From a checkpoint of a small image classifier.
Model: 4.26M parameters, 24-pixel images, arch squeezenet, norm batchnorm, activation relu, depths [2, 2, 5, 2], widths [160, 272, 480, 848].
Training: soap at rate 0.0046, 6000 steps, batches of 64, held-out accuracy 79%.
Data: trained on single printed letters, digits and signs in grey, bent and noisy, 395000 training examples, 1.0 epochs.
Rows from block 7 of a small image classifier, named by matrix and row number. Rows with one number belong to one channel. Each number is 500 + 50 x the weight over its row's rms, rounded and kept within 0 to 999. All counts start at 0. Numbers have three digits each.
After each channel's rows are labels from the 100 images, of 14976, where the channel reaches its highest value: "strongest on" is what is common among them. Only what is clearly more common there than usual is listed. The data: single printed letters, digits and signs in grey, bent and noisy. In brackets: how many of the 100, against the usual share in percent.
# sq0: squeeze pointwise conv (model.blocks.7.sq.0.weight, 120x480x1x1), inputs 60-119
# e10: expand pointwise conv (model.blocks.7.e1.0.weight, 240x120x1x1, transposed), outputs 60-119
# e30: expand 3x3 conv (model.blocks.7.e3.0.weight, 240x120x3x3, transposed, each kernel summed), outputs 60-119

sq0.61:524447449532542525460459460583504494563502557455549522443448515538532543483513457538469501464522539595450522452515456483590457566562437524546442434457459469461549579444462455477499
e10.61:514468499479468456471441396457464499496628494443492499551468446481511507461473573463616484477443490492491551544482475491423465487573476474466510467492477466591490456522437470502478
e30.61:543501544504512500530445338511479439531516432578442505484479524516503528613525503419562511548508534523521501546576507517505568553500533466551542473520454422573493528535473461500545
strongest on: sans-serif (97 vs 56.8)

sq0.9:525508482551537516480466452470539425502431444464508539474469499509505548436509475450559557462500580490500559466508469471482477504500473529444467475469461475452510496481461476458545
e10.9:514491503595508526509532606505581503511479492491550531454411532498538506503511579490476553520527504508492559572591502542556585501563578544497562547537514499584617498397541520493550
e30.9:561534561550506538565508548568508541503509580499569542561533549500515494450522578549523546535515508513501541592414564516544403525591483515485443524509533528413556545508434547507519
strongest on: capital (81 vs 35.6)

sq0.87:374541515477484389509509524442455487422476470518395486516503397389399444489396516495548495506385557411480474516385516460418524397407526488477486507504520506521399408519511516487445
e10.87:531415491465478446450443419471499518522492523432552526523410441493528493499486410488438567470441533500527362392501493484433470477392477537485508525468491492413492451554443487496492
e30.87:545514556540573555526529506532543523563510507523545470545489557562576459470566527523538552461527541542525527549436533522558457550510464520532418504585539503440545559534521534533564
strongest on: capital (72 vs 35.6)

sq0.18:438524526525474478527503509422619372459405419542455536526544479493479448487461528422466572515468435422485624532436512488378529470463511557413526537537508531516470449523534519494604
e10.18:586498595557513522509507530500585494478475490521607483479571498506510510506506487516475494511483478501491495503612600573515572521491591607501603595493501521492575501461500511490577
e30.18:421507431439441469461572576438442564454512579463506464470567444569434453476579455541468453431475455582464476426476450475448505452429482546456509484451548549514561418479536557543449
strongest on: serif (100 vs 25.8); bold (78 vs 46.7)

sq0.51:516465481453453533480482474505456559509539546474507454485486513496519456547529486544526484477509511500482467468520474523505474497496479443535466484485494488478497495498483477483454
e10.51:467465428394506545515505312506429514539507537539408504510496483520501495444547445541537532523524553519526465414383431427537432539479466450517407476476486532508441495505539534520395
e30.51:520562522482528529517413431469486430507489453546442502530368542407532509422418545413482592532484485376525502555495485452516476535464492423480448498530437467471467543420417440390520
strongest on: capital (79 vs 35.6)

sq0.26:449500513598585442527515506431645453447491449497446615522484470453479581494478514452492593524466482405440597518442508459403507441449511706442451442489504507487442438511510505477609
e10.26:561478575522510524518514484513541498505458504522617483491570510510519516533516446513417498516527499514508436448583568556502491535429530596512588530521531517423510510547516514511576
e30.26:483548509480497464447505498452464551492550512492499435440581482554472407406516489493508500426507489599446463494363508441479437498434442515523412463469497539351521468539580531556483
strongest on: serif (100 vs 25.8); bold (79 vs 46.7)

sq0.30:462501542540542476528548554416515480463457412547477544545556497502449463437493536438493516554462524430524517552475555526410542484470554533429533553572563542550488482543549531569526
e10.30:516565495560564570556572555569527554522472560564507552475550576552569572564560497570450523571584538560556509514516504518583539555486532514561536528567561555539535578427565574559530
e30.30:530464556546500589517521542536512552500492545454552611542556553522491604523563561583527528537479451529568494446581475510550482528506624540433588596523560582536538508513477571531519
strongest on: monospaced (38 vs 17.4)

sq0.112:473521567513518471575564550494497536469509506559464507553564467468485475491461577514547469546451489486552484576471546588475570469477557486504557576544561581551465483560587572577502
e10.112:463452444416527511499485528501429512549419512485383513505419484516501522539519589513461569512471516509515608534430390449472455516545432484507436502509525532605462488453483528509410
e30.112:550462556570567513541498465557555499586402505489483590525503543519561574439522547466540477551545551537565544435533564571538506556573578517555521565574473496497488556538523490506580
strongest on: capital (68 vs 35.6)

sq0.95:575520536495501600515536535476472431585401426541572492529556607604587555438601526421495475536589537530596475535585535600509533599588535475395563566556552526556595565513551532569476
e10.95:426538439411548552548539421542522556553467577539535595490432537546595555584518517528464556529553567559555512526508498488531483567569547487553513535532567541555556519374542551552489
e30.95:509533518522493541529503503490472517489459524386521538491531518505473630516495538510482533439501490524549499450620514515503559500502557517463627532467521523671516511460458523500468
strongest on: sans-serif (100 vs 56.8)

sq0.48:470453465547542441493480460566533566468604597479464548472449447452446568502435488558450547471434501522410556472438462439507481478478466625588447428468465486467461488457480484461551
e10.48:432506430427531497495477472515432512573552515534503513650444518541520519491526471515574533511447517524514463500448412386496421532454425429489463444484504543432436541645464525508398
e30.48:537471495515501480562448392514524438520438409467430512466388518448503555415455509435565453528519519476534541457603515557517437527518494392580494484509462396493444509551555439421512
strongest on: serif (100 vs 25.8); bold (79 vs 46.7)

sq0.68:489487512483517504498515532531462533505540510521516497532505490456501535502497519547577451514505564519546399512509507567534526476501510450549520516518536526534493496481535506560456
e10.68:434435439450472461503474426493394496522465496456423517484462467483497511497488526473449519466444484513514525506441424449477434517508371461482369370469488498497404486526454486505423
e30.68:598538584587532600511550532538475509495465505534491505559521593510571451476529557514470606443511539516503531495485566480542521589552484497488504540564512515461528586492484491490520
strongest on: capital (73 vs 35.6)

sq0.85:551484510414412563524502516566401519565496514517568423509532568561534497514549525556475440522566414567541421531550519526539521565552512448543546542533507519514562559531522513510419
e10.85:427556430434525550524545574539410503509487516540411514445469540528512517529520518529487518534554511509518513532417404425534413501552425424522418425515518511551414531462560535514437
e30.85:509563507529472488559546587552511536494426611524563549501538507489498529563528469559504493486454475458538459554511488541503509488504559541451536619514577585528559479432348536513494
strongest on: sans-serif (100 vs 56.8)

sq0.69:468511500525513460487488479444523431474423426497460529506478467467461492431471499415510558463459464446453548495471502443449497460458504515437479488477482487477471453499489494475524
e10.69:510582528457555551529552498562473499513567502569446549502440553572532544594579517559537603550557500510507503546433517501564516550464547479554440516549527536504546595554568538530502
e30.69:578555560554546550532440514531579489531420493530479552575480610448554518452453541486510570604522517429552548512541528481588479560505502462545483531548493507454482577498436487445531
strongest on: capital (79 vs 35.6)

sq0.3:503443445477479486453455457515510582496581557452488479445435488501489485629489455565434519442481504478500524435497448498504450493495444533588468462452451450446492494421473446459499
e10.3:439489460384473465454465530459449464460458464471504470437388460469454449493463424466477457464433457444459402405492472446458469466404436475456494456456465455397402456527461466475472
e30.3:485521500507460508489525560521463447490357503472479512450462480478460417430468516530485481600482548433430498515516544526438422473531521473539448457457532485548526447462597464441462
strongest on: the character = (34 vs 1.4)

sq0.7:451471505618611436523509518368587511422418389510454624511519462428487512421474523425510600517473500389452565526439491505390513437422503522445482484506506519504445425507526516518627
e10.7:588450579615483457475465401473582499498459489458558485436468472481485492468473508479455499476439485495491499500579622599471569477504599553480575585482471478489587474469463472494605
e30.7:501467476497473490472578598472463582452545561545578490485582528593492490553603466589459495430450450576477467463472476455466494504462422574414439474496605585435600471501545615598478
strongest on: serif (100 vs 25.8); bold (79 vs 46.7)

sq0.91:419489531566573442532540524434587451463433433530429574532508457459486516470473528398485560552453450428468542524426543489400542462450536587437484482513533524535449451544516534519597
e10.91:599542621481513506517495488498536508528521499517597513466459493520506504529531553525477556514488511486505574569594612562546487506529589567510566579503500521609560516544524505507605
e30.91:472510461437462417505522551448434563442566570513556487466537458514448518548547444561414464419418407536457432419546434420463504489409489537351545461475557576545568494371553572530435
strongest on: serif (100 vs 25.8); bold (80 vs 46.7)

sq0.86:454552568464480457546543537434461460466459472545477467539526455472479401453471543488542421559455416460497459555453544506465542480466546445467527519515540546543482474549537546519498
e10.86:462378432532478454453420439425505511552522524441582540449392429452469496446465563466471546460399519513524586502530455506443420478559478551498452469467497473551443419447441449490513
e30.86:574545568558544528535447455541530454531495467537494539544459571460545555519474529469494535484479486448498514594533539485539534580528526456488578543543479451530482574491441474484516
strongest on: capital (74 vs 35.6); monospaced (38 vs 17.4)

sq0.2:468449446495488464436432443534466594469577552451445458447447452460444466650439450566498433437430558467439456435486439450482443466475451451611453454445445441442454481444453440449471
e10.2:515425514579450433432429370436521457481562456416450451502470434456458454426435496449498468430438450446441500500513520525430487445468504478439530477455442442499505435538432436452539
e30.2:508558492471474495449545514436457505479415527489557410477455467543517387436560461578462462413491456469430470454482499432449398471466419534472449412460562521486553460461429535497463
strongest on: serif (52 vs 25.8)

sq0.81:479505497512528467494499510520516486480512530504466522507495482474471537524470501519488481500474520486530506496477506518464507478476522540533517495516512492523473482494506497524496
e10.81:490506478465553538521551476556458583612444529561549582433421543551555547550568491549432626568525547544534510488520442472529426546506452522543545467561560555515475537521544532560492
e30.81:552521563565546547556477506553553479556446498469472581548471537452557562491451562494570531561561551450570560554569539541552483537565583485581540591554481499564473556540501491471558
strongest on: serif (87 vs 25.8)

sq0.42:472451476537538449480472480404551395457445402486444540482505454451443472470446471399433523485475441414462542487475475466411479447451492493435505502500485480488447438490479472473540
e10.42:587485571587507507516520535507575493487464481518577499463593516507490491525514441507408484513511490488484444427593572556514585494433594582505577590504511503444594504505504506490568
e30.42:464630449453457488477511569446440533430480539411508404492508475487449419480495472558417485410434457491429436514463455415457505491449407539445466451446511516460527462428485516510438
strongest on: serif (98 vs 25.8); bold (81 vs 46.7)